Rows from block 2 of the audio encoder of a small contrastive audio-text model, named by matrix and row number. Rows with one number belong to one channel. Each number is 200 + 40 x the weight over its row's rms, rounded and kept within 0 to 999. All counts start at 0.
Before each channel's rows are labels from the 100 clips, of 14976, where the channel reaches its highest value: "top examples" is what is common among them. Only what is clearly more common there than usual is listed. The data: chords played on synthesised instruments. In brackets: how many of the 100.
# p10: first pointwise conv (encoder.blocks.2.p1.0.weight, 112x128x1x1), inputs 0-127
# p20: second pointwise conv (encoder.blocks.2.p2.0.weight, 112x112x1x1, transposed), outputs 0-111

top examples: mains hum (41); clipping (25)
p10.84,197,169,230,184,256,188,207,226,161,159,209,185,180,124,193,294,117,220,208,253,230,185,223,192,231,228,203,193,219,220,219,301,245,196,224,188,135,203,181,228,130,179,205,147,166,174,206,220,210,192,208,171,175,233,200,179,136,214,191,203,274,232,208,162,229,232,155,131,212,202,199,200,165,261,133,216,269,202,237,204,305,206,211,252,165,164,171,174,208,269,192,198,171,202,227,218,285,204,182,106,146,193,143,211,210,243,199,156,173,211,201,242,95,184,210,175,300,182,161,198,185,244,282,209,180,193,112,163
p20.84,182,133,264,274,211,156,215,228,208,262,203,160,200,168,230,231,297,244,175,242,271,225,245,186,198,222,261,245,233,202,231,230,184,132,210,191,223,203,207,197,146,267,243,144,230,209,210,185,175,158,251,128,249,222,234,247,178,242,193,151,154,180,243,188,236,161,155,164,151,237,205,198,208,226,231,162,223,244,172,262,264,211,184,218,185,216,153,156,229,227,248,246,273,121,202,224,267,206,213,95,249,208,216,155,145,210,213,212,248,237,187,245

top examples: saw pad (26)
p10.69,219,162,201,299,244,102,261,202,173,162,224,176,224,214,191,206,214,216,164,192,192,213,198,268,262,206,198,232,222,209,211,186,188,169,172,185,211,181,214,149,203,196,231,227,164,204,150,228,178,138,205,219,195,157,213,191,147,180,214,170,223,118,229,154,167,210,277,219,194,234,288,157,128,200,147,172,229,139,306,217,214,175,134,111,171,191,285,175,262,218,187,252,213,204,219,216,223,123,161,194,258,193,178,242,157,201,200,199,251,165,184,203,291,163,221,174,201,171,243,187,232,244,247,225,229,297,266,157
p20.69,205,204,186,234,177,245,203,225,215,215,246,200,271,184,170,222,235,175,193,235,227,170,201,246,207,206,214,178,131,220,150,313,188,244,271,226,175,156,222,232,203,290,261,221,208,148,229,202,206,202,194,327,207,147,135,208,162,196,201,260,158,191,206,174,173,249,163,171,231,195,213,164,176,128,172,205,225,206,212,222,158,185,148,240,224,261,200,202,149,199,191,230,156,140,260,305,188,223,225,239,169,178,173,230,216,244,210,321,211,216,139,157

top examples: harpsichord-like (27)
p10.80,225,276,204,141,251,120,238,196,225,234,221,211,180,245,155,143,126,202,232,225,251,152,189,220,260,129,148,214,147,198,187,196,193,175,187,174,220,181,201,158,137,226,311,195,168,196,220,226,126,281,196,156,174,190,168,191,173,212,215,114,158,169,205,190,211,209,191,206,256,180,165,204,218,226,140,176,170,275,152,217,228,211,188,209,222,156,235,244,198,195,250,171,227,236,199,273,153,222,280,167,222,215,234,174,245,184,204,183,230,254,162,153,255,222,265,187,213,182,188,173,160,188,292,162,157,82,201,176
p20.80,145,175,139,311,209,233,255,135,253,220,155,193,200,205,239,258,246,172,211,230,187,172,225,212,246,271,226,158,178,184,243,157,182,206,230,174,235,182,173,132,235,233,272,178,240,245,202,156,216,165,192,192,121,190,278,181,262,172,198,139,198,151,183,221,211,240,264,190,221,188,291,205,133,220,159,227,189,162,223,142,293,177,186,207,222,187,202,205,175,192,189,159,217,244,161,151,198,169,250,214,187,274,252,142,135,147,183,158,172,190,190,160

top examples: clipping (25); text has "clipped" (25)
p10.97,188,189,257,206,257,210,238,261,186,192,277,182,144,179,191,151,172,158,202,169,230,251,197,134,269,186,198,176,148,168,224,183,227,150,182,191,163,173,171,116,234,179,172,204,233,183,264,160,230,167,207,229,161,229,135,189,88,166,213,237,173,260,225,169,227,207,248,212,217,167,187,216,226,225,230,208,257,70,249,192,259,105,192,194,223,254,212,204,237,181,175,225,184,133,227,184,173,188,219,208,179,194,230,139,253,163,145,198,148,240,214,193,202,167,240,215,116,200,220,233,190,95,257,200,245,220,231,145
p20.97,209,175,194,178,274,233,200,193,178,81,239,221,186,185,204,226,243,130,179,246,205,173,207,161,219,260,227,247,171,183,168,208,179,186,169,189,186,217,218,156,211,244,219,183,188,197,277,200,235,147,297,188,229,206,188,117,189,240,245,280,126,198,218,188,187,272,282,220,210,209,175,214,170,191,149,162,211,270,222,241,178,180,169,188,242,190,185,163,136,198,170,275,204,180,269,208,131,144,227,181,180,224,170,221,245,164,209,256,295,111,196,210

top examples: piano-like (30)
p10.49,192,206,246,179,186,177,236,254,220,223,174,156,212,209,200,200,220,168,208,196,291,216,183,162,217,177,178,178,123,221,128,205,153,190,234,230,263,217,161,137,230,117,164,125,278,237,210,193,183,202,225,148,160,252,222,221,300,202,225,189,188,235,187,298,252,130,159,203,161,228,197,200,180,121,201,198,164,126,222,182,247,190,142,160,235,234,211,160,216,254,195,168,202,216,171,195,202,127,196,231,175,142,271,195,177,181,144,259,206,222,211,256,210,250,175,151,201,169,191,183,121,224,197,286,109,188,153,204
p20.49,276,164,138,221,200,67,138,180,276,263,186,212,235,239,188,204,206,216,181,177,188,180,252,177,135,243,168,274,111,176,202,164,201,189,239,192,207,200,237,213,182,261,231,190,181,198,229,275,150,267,210,206,236,178,164,235,222,214,148,240,247,219,170,229,262,262,191,202,192,266,263,269,232,222,182,236,223,224,170,248,156,232,205,160,227,207,134,257,186,221,194,225,169,193,201,243,207,279,263,197,204,245,209,220,233,151,157,138,219,196,236,225

top examples: clipping (38); text has "clipped" (38); white noise (32)
p10.106,203,198,154,219,161,217,227,170,200,256,204,242,268,190,212,170,187,200,227,199,217,194,170,194,310,158,246,152,315,285,182,147,202,151,160,187,168,154,235,206,133,239,213,175,212,185,183,199,162,196,295,304,226,236,194,241,211,272,196,116,152,140,224,227,181,204,181,126,165,203,205,229,249,252,234,173,281,186,154,172,200,178,234,188,181,248,175,166,216,206,172,265,138,171,184,197,309,203,142,235,240,191,199,180,189,217,159,213,233,235,195,166,221,172,215,132,211,186,181,216,230,210,215,240,263,225,166,150
p20.106,214,252,224,223,223,167,251,182,206,161,216,195,193,249,213,187,253,171,193,234,153,237,262,217,262,225,185,217,208,180,164,235,228,176,161,264,251,204,121,229,169,118,222,211,257,236,147,168,225,146,163,230,153,185,195,164,172,203,200,197,237,159,293,166,126,175,218,173,227,200,195,188,162,185,209,236,231,158,241,283,207,223,172,235,236,227,265,177,246,205,219,196,277,248,209,198,203,255,199,206,130,87,288,239,181,205,227,107,155,227,145,173

top examples: text has "noise" (40)
p10.70,151,227,230,219,201,197,299,213,215,210,181,252,167,178,229,164,230,172,128,237,135,249,225,187,234,201,214,210,161,185,179,189,282,248,208,225,120,258,285,206,176,166,144,182,240,182,217,188,146,189,211,218,154,231,231,234,281,238,205,159,120,255,165,204,122,170,278,244,217,214,230,219,220,195,71,193,193,236,174,190,175,207,126,180,168,208,265,237,122,241,169,191,166,203,125,187,125,157,238,183,175,225,219,149,189,208,210,196,175,233,188,223,188,188,195,207,127,196,258,185,132,224,172,154,217,207,234,230
p20.70,139,231,209,158,209,191,201,194,188,272,206,232,176,170,200,158,177,204,188,208,136,193,142,169,205,207,215,191,225,171,202,192,196,159,173,194,166,213,203,212,159,238,165,171,208,231,214,207,178,181,178,157,160,203,212,194,222,261,230,234,239,261,200,210,214,206,251,183,179,265,247,292,128,192,314,248,169,227,283,233,224,263,174,240,198,225,204,231,163,177,133,297,158,203,191,215,270,191,66,225,294,238,275,154,208,180,252,188,175,229,141,200

top examples: arpeggio (93); playing: arpeggio down (52)
p10.91,203,215,231,199,170,208,162,217,158,197,223,221,187,224,220,225,209,200,148,265,145,284,275,199,212,171,211,154,195,177,254,223,251,203,193,161,230,202,191,207,198,225,99,246,196,202,154,228,175,222,115,198,185,170,203,207,209,221,206,137,65,166,208,143,189,185,121,223,196,117,181,238,180,192,257,217,180,261,159,194,141,193,249,224,187,265,272,184,195,143,185,189,114,266,210,224,137,174,224,213,212,207,240,185,214,251,296,210,186,238,200,200,211,186,123,182,107,207,253,215,225,139,210,180,190,137,224,165
p20.91,255,238,134,226,238,244,194,166,239,152,172,164,187,126,213,192,188,216,210,284,157,134,148,185,173,258,222,159,183,225,93,187,176,199,194,200,157,238,175,215,208,200,187,141,258,219,220,156,153,154,187,169,174,170,216,143,95,173,118,235,208,222,229,244,181,221,206,207,155,185,179,142,169,226,275,158,167,231,218,174,184,177,194,205,236,231,191,176,173,233,231,202,197,198,288,151,212,203,274,254,221,158,179,151,116,201,274,260,245,162,170,186

top examples: arpeggio (82)
p10.1,168,228,270,199,241,222,190,165,143,176,189,181,211,211,156,124,229,170,165,207,253,217,145,128,206,256,202,212,253,205,159,207,187,174,212,209,255,209,149,180,220,238,158,210,182,182,187,284,190,205,184,210,233,158,122,258,177,146,176,248,252,144,128,188,158,218,163,227,157,204,117,229,194,171,317,212,166,230,233,245,188,219,148,231,203,241,145,172,241,185,205,208,157,128,178,240,267,191,129,209,207,241,262,242,200,256,161,172,226,147,209,192,265,278,152,128,245,237,183,159,226,258,165,192,225,186,168,218
p20.1,245,243,239,162,229,258,244,220,170,210,189,162,192,208,192,60,166,226,203,255,210,206,231,168,154,172,206,161,198,257,220,215,191,184,229,173,212,243,196,253,204,227,185,169,193,172,204,240,188,175,188,152,249,148,198,152,227,161,193,180,141,161,142,190,232,167,219,245,160,229,197,210,218,130,264,259,189,211,248,236,145,172,244,131,223,120,217,255,179,143,219,217,86,198,186,250,207,261,85,169,172,283,192,206,218,245,226,183,221,191,234,206

top examples: strummed (98); clarinet-like (27)
p10.10,214,254,165,139,212,186,202,181,235,182,195,196,229,193,162,209,151,189,227,208,324,148,250,205,142,212,207,174,248,233,247,184,169,263,191,188,225,263,163,180,111,199,216,188,178,147,171,154,264,225,178,223,213,227,141,219,221,223,156,172,268,223,224,174,162,205,167,137,197,186,200,199,248,249,75,180,190,190,268,219,209,168,222,200,302,136,208,235,151,190,191,185,209,184,193,159,190,180,244,212,216,218,150,170,188,183,144,234,273,180,331,200,206,294,226,196,144,172,178,184,148,161,225,239,186,166,215,209
p20.10,275,181,158,167,205,216,138,173,159,179,196,212,247,140,189,142,198,94,182,209,155,184,172,228,212,234,169,261,104,168,211,140,162,209,249,237,127,183,180,164,103,195,200,209,188,189,228,218,216,181,144,235,146,205,166,205,168,111,191,275,223,240,190,178,205,202,238,171,202,237,182,193,153,215,223,233,233,191,248,240,157,175,220,227,125,106,272,236,172,118,143,236,192,168,237,179,187,220,223,203,190,209,224,194,241,244,202,206,198,246,111,209

top examples: reverberation (68); text has "room" (68); text has "reverberant" (68)
p10.109,264,227,205,211,179,209,290,217,233,210,234,196,209,189,237,204,196,177,190,257,213,222,189,162,229,186,198,192,196,183,130,204,295,204,205,224,193,177,165,177,223,191,167,205,129,136,182,184,157,184,194,217,151,211,170,176,139,248,220,161,193,292,212,225,185,141,134,176,116,164,234,179,217,191,182,170,182,193,206,224,346,177,168,203,202,204,173,193,238,187,200,178,150,194,173,188,140,199,214,164,152,275,229,208,276,138,140,150,109,176,281,196,126,200,221,171,76,193,217,185,258,222,204,145,172,228,175,218
p20.109,149,121,187,224,89,206,228,233,192,245,216,201,262,204,197,148,229,236,269,233,208,193,194,59,137,215,208,210,217,199,165,192,209,197,194,239,241,207,96,165,215,177,131,196,200,144,129,217,223,215,258,221,216,171,183,238,234,223,230,149,191,164,203,107,197,179,174,157,188,161,176,133,228,229,208,216,197,207,174,222,186,157,224,180,232,134,216,193,191,182,79,239,192,239,204,252,236,151,149,196,164,143,234,210,238,218,213,229,165,168,186,217

top examples: text has "dominant" (38)
p10.51,154,165,126,233,250,214,227,180,149,194,122,222,163,182,144,250,266,247,161,268,174,209,213,188,224,200,194,235,180,174,272,150,110,224,167,208,193,259,154,232,298,234,220,212,145,265,163,182,160,242,202,226,203,211,147,178,143,257,250,210,212,206,177,180,226,212,140,165,139,218,228,221,217,243,202,233,155,212,218,178,129,165,141,248,178,181,201,224,186,214,126,281,213,242,188,143,131,181,185,180,225,192,204,184,151,164,257,181,168,207,180,234,155,226,146,157,176,261,211,228,142,147,243,188,255,272,223,237
p20.51,190,175,144,224,119,223,164,176,229,147,230,192,254,177,223,222,210,195,213,155,208,166,204,225,228,223,195,138,165,206,313,198,174,188,219,111,207,231,181,205,207,263,224,184,197,242,144,237,180,219,252,202,223,227,227,230,134,255,108,215,217,202,171,222,196,159,220,310,194,207,267,213,172,226,171,126,198,201,140,250,230,211,237,196,202,182,188,177,171,166,196,138,171,163,232,219,200,230,84,264,251,216,206,227,224,310,213,260,233,199,246,207

top examples: clipping (25); text has "clipped" (25)
p10.33,225,192,223,200,195,277,188,235,177,239,184,171,141,176,177,154,160,147,211,184,198,196,211,119,235,275,187,178,209,200,262,229,265,255,206,185,187,231,123,189,187,142,176,218,196,216,207,216,180,223,212,196,156,189,217,183,207,303,118,181,140,228,120,271,194,210,173,220,223,219,181,152,185,155,244,238,253,293,230,209,177,251,188,189,197,178,231,273,216,178,181,240,187,199,211,223,183,126,157,174,195,202,196,233,255,139,235,214,273,202,159,246,97,180,151,181,166,221,246,143,213,196,227,144,239,174,175,322
p20.33,228,233,240,231,202,266,291,197,240,207,187,257,186,244,209,189,214,191,222,209,167,285,179,233,230,189,182,226,216,196,173,173,160,187,216,161,170,234,202,159,224,213,160,176,188,229,209,180,183,221,242,222,188,167,122,159,108,197,218,278,212,199,203,192,172,187,240,241,297,203,154,216,110,232,235,123,210,200,233,235,218,219,132,161,195,214,266,147,179,209,179,238,206,217,168,198,218,227,341,187,223,244,277,234,97,153,172,169,205,146,225,205

top examples: harpsichord-like (42)
p10.23,221,152,140,162,206,165,168,170,166,194,174,190,271,169,206,197,136,194,196,213,208,205,221,228,168,194,190,177,205,210,206,186,200,246,175,202,168,203,196,182,249,211,232,184,247,155,258,192,161,215,105,196,184,235,179,228,241,244,278,159,155,243,180,150,207,227,249,183,211,207,204,231,437,198,119,184,165,186,236,217,201,186,171,169,250,175,232,240,215,171,164,140,161,200,218,227,187,161,205,159,199,169,220,198,171,159,140,193,202,186,256,208,221,190,230,152,163,210,207,167,174,104,290,211,221,131,185,194
p20.23,210,162,182,264,201,200,158,213,214,139,238,201,300,224,199,261,222,221,232,210,229,225,203,148,248,246,172,148,201,178,191,175,237,210,232,262,269,219,208,182,325,158,256,182,217,235,157,187,248,231,193,123,261,256,164,189,197,180,158,311,186,211,200,142,179,124,205,254,228,180,166,224,167,172,203,219,161,131,219,214,167,190,195,220,196,174,171,232,132,246,144,172,195,226,164,237,158,170,228,162,183,223,223,116,250,251,178,240,177,211,143,220

top examples: saw pad (28)
p10.75,141,177,198,172,199,195,166,197,181,262,289,171,219,211,184,211,151,210,177,189,191,235,197,213,230,232,233,220,200,127,281,162,214,241,217,247,252,231,128,111,220,217,198,230,227,209,227,273,145,164,162,216,218,193,129,149,224,203,208,214,214,201,200,241,197,187,199,159,121,254,216,163,202,124,87,204,203,141,258,161,196,184,232,230,157,166,164,159,173,195,161,275,191,242,171,206,272,197,117,185,204,150,268,137,187,249,194,230,145,175,141,160,212,207,227,207,227,247,233,205,288,252,234,178,222,267,204,234
p20.75,222,220,218,149,216,160,204,179,140,234,187,85,245,182,207,210,187,216,214,205,256,161,180,219,204,212,232,189,193,188,124,258,160,236,243,178,202,245,238,232,162,293,166,199,223,205,245,246,206,137,124,247,134,153,171,173,178,255,175,197,235,131,210,148,197,135,232,153,179,204,226,209,210,189,214,170,113,162,148,221,190,252,228,293,214,162,125,245,173,171,254,258,221,196,213,207,272,187,177,189,176,210,182,187,176,179,231,171,168,195,90,241

top examples: piano-like (26)
p10.9,264,159,191,216,167,180,178,192,153,231,143,187,218,182,184,244,196,188,280,211,144,149,231,252,237,230,186,219,83,227,218,209,191,181,138,236,162,235,190,189,166,189,294,186,217,214,182,211,231,203,232,210,223,209,97,232,209,211,195,127,224,221,205,203,152,192,220,153,254,223,182,265,220,261,173,161,176,152,163,249,107,169,189,232,189,178,203,166,183,215,99,174,253,199,165,209,238,198,238,179,229,170,290,220,202,232,174,163,191,198,194,207,365,194,227,216,234,170,242,156,235,182,229,221,259,224,168,208
p20.9,207,152,229,216,152,138,215,266,135,176,239,151,176,178,224,184,290,178,201,210,157,169,223,154,183,162,163,203,240,214,212,225,217,248,202,137,219,240,232,198,201,265,375,251,244,263,252,245,235,220,178,227,285,262,207,228,162,203,180,177,175,203,204,145,202,258,134,163,197,151,186,181,273,193,201,167,199,159,147,188,203,221,204,224,283,235,165,170,270,179,200,204,240,156,165,167,184,210,191,204,196,169,156,204,210,272,204,190,180,199,195,161

top examples: clipping (40); text has "clipped" (40)
p10.87,209,188,168,249,214,259,170,162,201,221,202,127,224,114,160,277,146,174,219,185,211,219,258,142,264,197,225,190,133,216,199,152,231,188,213,163,194,144,151,171,176,185,183,163,198,158,219,223,195,170,195,228,173,261,159,169,275,214,264,204,215,195,225,234,297,160,191,162,206,195,161,191,222,117,303,189,220,224,174,207,250,215,245,143,226,192,190,184,198,168,148,204,212,218,226,206,152,228,134,221,169,219,185,144,244,258,147,241,113,231,174,252,124,151,233,202,209,207,271,241,217,180,235,145,266,146,223,269
p20.87,211,213,162,158,167,234,232,219,210,260,242,196,172,136,185,206,169,211,187,230,197,223,219,200,247,273,168,188,195,221,141,133,235,224,286,176,156,199,185,194,212,180,227,160,232,200,275,216,214,189,312,189,188,211,207,214,184,142,188,222,233,164,208,268,252,138,234,194,157,176,148,157,143,193,264,175,181,183,181,192,185,107,174,103,179,213,205,187,186,220,191,251,286,155,125,137,207,169,208,138,299,148,194,242,159,177,245,158,219,202,145,183

top examples: strummed (97)
p10.108,204,148,151,153,160,184,195,156,313,243,206,188,184,240,140,161,195,195,180,188,172,200,234,250,173,204,187,249,266,232,343,181,186,195,150,193,198,189,166,188,147,214,245,243,226,236,139,201,218,220,178,194,226,206,232,215,215,192,193,167,326,155,191,213,179,238,161,235,153,201,210,216,305,178,96,240,221,198,239,213,158,178,168,209,229,189,213,188,127,151,198,159,252,148,193,189,323,189,184,226,226,175,186,189,208,191,197,245,144,202,240,177,226,214,169,159,256,165,179,162,191,158,197,164,141,151,216,229
p20.108,261,222,144,151,179,180,256,156,173,165,166,192,197,162,182,193,229,322,180,198,155,200,219,213,176,237,227,262,271,212,188,212,190,172,114,194,231,256,237,265,308,174,202,176,271,161,222,215,161,141,74,152,212,176,202,145,197,148,170,195,221,258,208,210,159,166,121,163,134,231,217,180,203,216,209,204,174,192,231,151,187,216,159,210,158,193,253,210,206,310,210,211,172,204,209,172,209,195,261,185,181,181,208,146,203,214,238,173,173,244,200,183

top examples: text has "noise" (40); clipping (31); text has "clipped" (31)
p10.0,243,242,171,263,167,194,175,289,206,243,182,189,173,253,198,217,258,122,204,251,151,245,237,184,262,206,148,210,165,196,269,232,205,185,177,199,218,190,185,208,247,201,182,200,190,210,141,206,246,222,214,233,195,253,127,146,189,225,215,163,110,238,220,176,174,185,223,174,234,173,163,212,162,282,313,213,219,332,150,177,191,267,179,228,206,221,197,212,208,144,218,224,201,178,258,195,118,199,245,177,208,216,199,127,199,254,226,191,182,260,175,251,178,194,216,256,159,217,204,234,143,136,227,262,136,192,221,160
p20.0,209,155,210,240,251,248,203,180,249,163,126,194,130,128,179,144,157,190,219,192,208,122,178,201,195,233,169,151,177,184,230,202,151,135,208,112,211,206,157,161,159,239,210,275,201,155,245,212,168,209,129,171,210,202,206,158,217,252,214,132,177,109,219,151,166,233,216,245,250,226,180,174,168,183,156,174,117,175,151,212,228,223,202,114,171,254,301,194,168,228,224,255,188,203,210,195,148,196,210,224,183,205,194,184,156,218,226,154,250,207,239,109

top examples: text has "noise" (36)
p10.58,219,199,184,222,192,206,168,238,176,210,234,266,162,235,143,192,174,273,182,279,196,206,207,196,113,166,241,168,220,192,192,222,229,221,209,180,178,212,192,209,138,182,144,175,153,230,196,171,137,235,185,280,178,238,212,190,133,202,193,82,208,253,242,179,168,206,141,240,210,219,233,197,180,240,264,165,191,245,196,180,116,192,120,157,149,236,244,275,241,187,198,242,154,204,208,198,189,188,200,143,267,224,194,195,169,262,192,117,283,248,190,205,193,269,224,189,107,177,227,246,194,269,236,242,136,227,238,182
p20.58,211,133,181,162,237,215,220,174,208,178,95,130,219,116,231,201,228,158,206,147,181,223,192,160,265,268,162,196,180,203,215,221,200,159,248,124,175,268,174,210,244,181,201,177,212,200,192,300,188,195,257,187,145,197,221,199,209,151,213,237,144,205,228,182,193,141,211,189,234,137,216,293,149,183,227,257,176,253,283,195,260,201,191,188,155,159,120,207,190,201,217,255,198,191,224,212,156,209,218,268,246,225,247,279,191,136,215,196,250,181,230,147

top examples: marimba-like (26)
p10.85,266,217,219,212,223,158,200,241,200,175,212,141,226,174,197,168,239,224,235,215,177,168,239,279,162,312,187,169,144,243,264,265,170,195,219,188,190,164,215,148,247,236,213,152,191,172,162,187,211,165,165,140,175,282,247,191,235,204,211,189,193,307,203,160,272,219,227,152,139,303,148,159,122,204,228,183,209,245,236,167,217,213,244,145,140,218,178,221,236,200,166,170,142,231,209,212,200,194,215,245,187,285,169,207,207,154,298,181,154,162,211,201,200,163,181,230,181,213,188,179,155,247,224,198,186,207,108,243
p20.85,265,143,182,186,119,330,152,188,203,196,201,274,180,240,160,194,179,199,239,214,208,156,243,243,229,123,180,177,154,206,271,232,188,173,242,193,187,189,207,232,206,173,192,175,165,165,192,256,178,225,135,157,206,229,217,155,255,178,191,172,168,127,232,270,200,205,242,254,194,227,177,162,254,228,182,203,206,158,163,179,167,224,217,193,215,184,182,162,152,245,253,180,141,241,220,287,148,184,136,186,227,222,311,188,229,242,155,131,243,166,222,220

top examples: strummed (64)
p10.99,215,182,181,203,205,183,166,217,125,213,157,150,213,148,171,162,193,191,209,171,283,179,224,234,138,164,207,241,243,222,181,194,227,191,218,202,221,238,190,178,308,191,186,246,210,147,208,180,171,149,201,235,167,188,185,258,164,180,239,245,226,150,178,139,170,187,170,215,181,120,204,161,224,228,161,197,145,183,180,187,193,180,231,181,204,255,210,177,171,228,252,217,171,166,131,140,363,146,225,217,281,182,259,175,244,177,225,201,140,225,146,194,283,224,141,172,201,147,158,141,169,161,228,231,261,124,200,237
p20.99,134,131,122,179,253,160,143,197,203,185,244,187,215,198,249,154,214,223,179,212,203,164,163,158,125,166,106,139,213,165,158,168,243,232,239,137,195,143,202,239,252,249,227,238,198,162,246,215,238,174,102,225,173,150,256,211,243,207,196,185,245,250,106,168,190,224,226,269,191,209,162,249,192,245,164,238,239,215,253,186,152,185,212,225,229,170,255,165,223,245,238,226,237,191,162,202,185,150,160,274,145,277,197,243,202,226,174,182,220,218,208,215

top examples: reverberation (67); text has "room" (67); text has "reverberant" (67); plucked string-like (30)
p10.74,402,208,192,198,196,187,233,196,175,199,223,176,245,179,208,167,236,179,179,174,291,182,203,142,236,157,173,198,240,246,181,164,203,189,191,181,268,197,163,154,224,203,259,150,222,205,163,211,110,181,114,244,212,168,154,176,200,188,167,207,204,153,183,255,241,211,174,180,249,203,228,171,143,204,212,184,199,139,230,154,273,179,168,192,106,204,180,186,144,218,244,165,203,188,158,204,260,154,193,191,187,162,150,145,138,147,203,200,162,172,228,186,260,202,154,199,194,185,277,207,241,161,214,220,174,124,190,205
p20.74,207,196,201,218,232,173,164,140,205,244,192,210,189,170,58,204,177,174,184,156,155,215,157,66,206,206,151,199,281,206,239,206,245,199,186,201,225,211,224,205,233,259,185,231,191,174,197,202,202,190,262,200,189,269,185,190,166,133,194,255,250,234,205,270,210,271,253,178,247,210,247,217,161,65,198,190,234,247,248,151,175,242,227,214,175,262,202,234,235,160,245,212,223,206,210,174,173,251,221,243,252,184,201,174,239,219,191,235,192,281,210,179

top examples: clipping (32); text has "clipped" (32)
p10.32,179,162,192,210,203,148,217,217,271,218,139,154,283,200,184,165,200,177,188,203,196,159,195,250,218,232,150,176,163,193,287,169,189,203,196,165,212,208,256,185,144,153,144,204,187,251,208,175,126,217,229,213,297,230,285,225,190,213,268,168,279,229,214,173,262,237,263,231,217,233,270,172,229,232,261,256,261,191,157,206,185,142,209,229,190,227,170,162,190,180,201,180,171,240,187,172,181,186,188,277,153,156,275,206,185,170,159,232,165,254,208,271,263,224,125,225,206,195,196,203,223,144,173,130,210,190,100,234
p20.32,274,192,180,196,121,226,242,235,165,242,146,255,218,247,215,176,254,111,296,211,193,255,190,265,146,182,154,243,199,241,190,223,240,194,212,239,218,182,206,168,293,204,191,178,168,191,146,142,208,209,223,225,239,180,163,215,269,139,205,217,176,175,189,249,200,203,223,121,143,167,137,191,160,148,239,193,193,227,205,211,199,174,187,163,243,185,193,181,264,173,175,203,155,239,295,189,216,210,204,178,114,191,106,189,244,248,200,198,125,218,181,151

top examples: vibraphone-like (32)
p10.86,142,248,191,221,209,168,241,239,215,179,144,182,202,245,186,140,153,197,219,202,158,252,220,183,262,180,184,240,264,160,163,259,208,181,145,248,180,234,257,234,280,205,184,206,255,127,184,144,122,247,172,184,174,212,226,195,280,220,170,211,168,201,227,168,181,198,102,188,213,152,183,206,145,190,179,223,157,174,299,195,196,153,156,234,190,137,189,178,235,150,216,252,226,219,232,156,180,199,203,159,160,218,215,175,241,207,294,162,155,182,186,186,121,216,173,286,232,274,185,184,144,180,194,166,234,187,303,223
p20.86,175,206,152,207,199,164,202,171,225,269,162,238,215,183,223,183,197,183,237,170,218,199,185,224,239,218,231,209,198,186,147,185,138,225,142,160,214,184,166,300,198,241,159,163,270,207,213,163,204,212,180,188,184,217,215,239,257,159,201,230,192,238,173,186,243,258,206,287,237,204,196,159,183,252,208,268,165,252,190,149,167,377,229,174,205,179,193,185,181,194,164,220,224,184,166,281,245,170,129,283,259,249,219,131,190,234,151,223,193,252,252,188

top examples: marimba-like (28)
p10.48,212,306,147,193,201,200,174,222,216,211,226,242,196,154,184,209,186,205,216,185,186,198,191,188,191,177,265,172,305,204,225,154,225,198,181,220,192,191,253,167,212,180,179,143,213,160,179,248,164,209,190,244,199,171,241,208,160,189,209,197,98,183,240,204,244,169,425,177,164,215,161,192,177,204,150,211,159,221,178,171,168,186,222,248,227,197,188,202,246,210,176,158,322,227,160,203,198,129,300,191,206,204,182,226,206,114,271,187,200,176,204,147,231,191,183,199,150,233,218,170,196,213,184,206,195,190,178,210
p20.48,199,148,159,191,172,251,202,192,227,185,182,262,147,179,131,179,183,313,179,186,223,149,210,186,161,256,215,218,196,197,152,191,137,178,298,188,175,175,184,176,150,182,255,214,230,150,189,298,178,136,85,223,228,254,201,205,286,217,180,143,194,273,189,246,281,208,213,198,143,204,151,202,207,159,180,189,187,155,205,226,270,150,293,234,221,177,260,208,188,205,188,211,218,230,189,150,152,209,210,208,187,208,160,204,210,136,201,181,192,238,227,239

top examples: horn-like (30)
p10.41,200,148,176,174,200,199,258,202,167,207,215,170,123,263,270,243,133,200,281,164,226,254,224,133,220,128,146,190,166,176,235,195,178,168,228,182,229,201,149,139,242,130,177,222,356,246,278,205,248,194,179,187,204,214,179,188,226,218,214,212,193,141,260,177,261,143,183,229,147,182,185,173,210,191,233,211,231,220,165,175,210,204,237,167,263,190,240,172,179,228,216,151,242,161,174,204,152,191,279,172,187,211,207,156,209,195,198,252,173,104,212,209,311,191,171,213,146,226,217,193,181,233,190,209,247,154,189,235
p20.41,252,232,161,211,252,211,213,164,219,245,207,249,247,227,191,236,235,239,189,187,209,180,223,205,120,192,181,200,66,214,222,237,253,196,206,125,173,197,191,210,223,184,222,198,238,167,257,180,194,287,232,231,148,210,159,224,269,224,201,143,174,198,253,243,173,251,246,190,209,254,236,259,170,213,177,197,193,263,158,187,128,280,292,188,138,251,213,148,187,219,204,167,282,234,276,188,133,207,191,222,210,243,132,246,198,167,206,225,211,186,225,162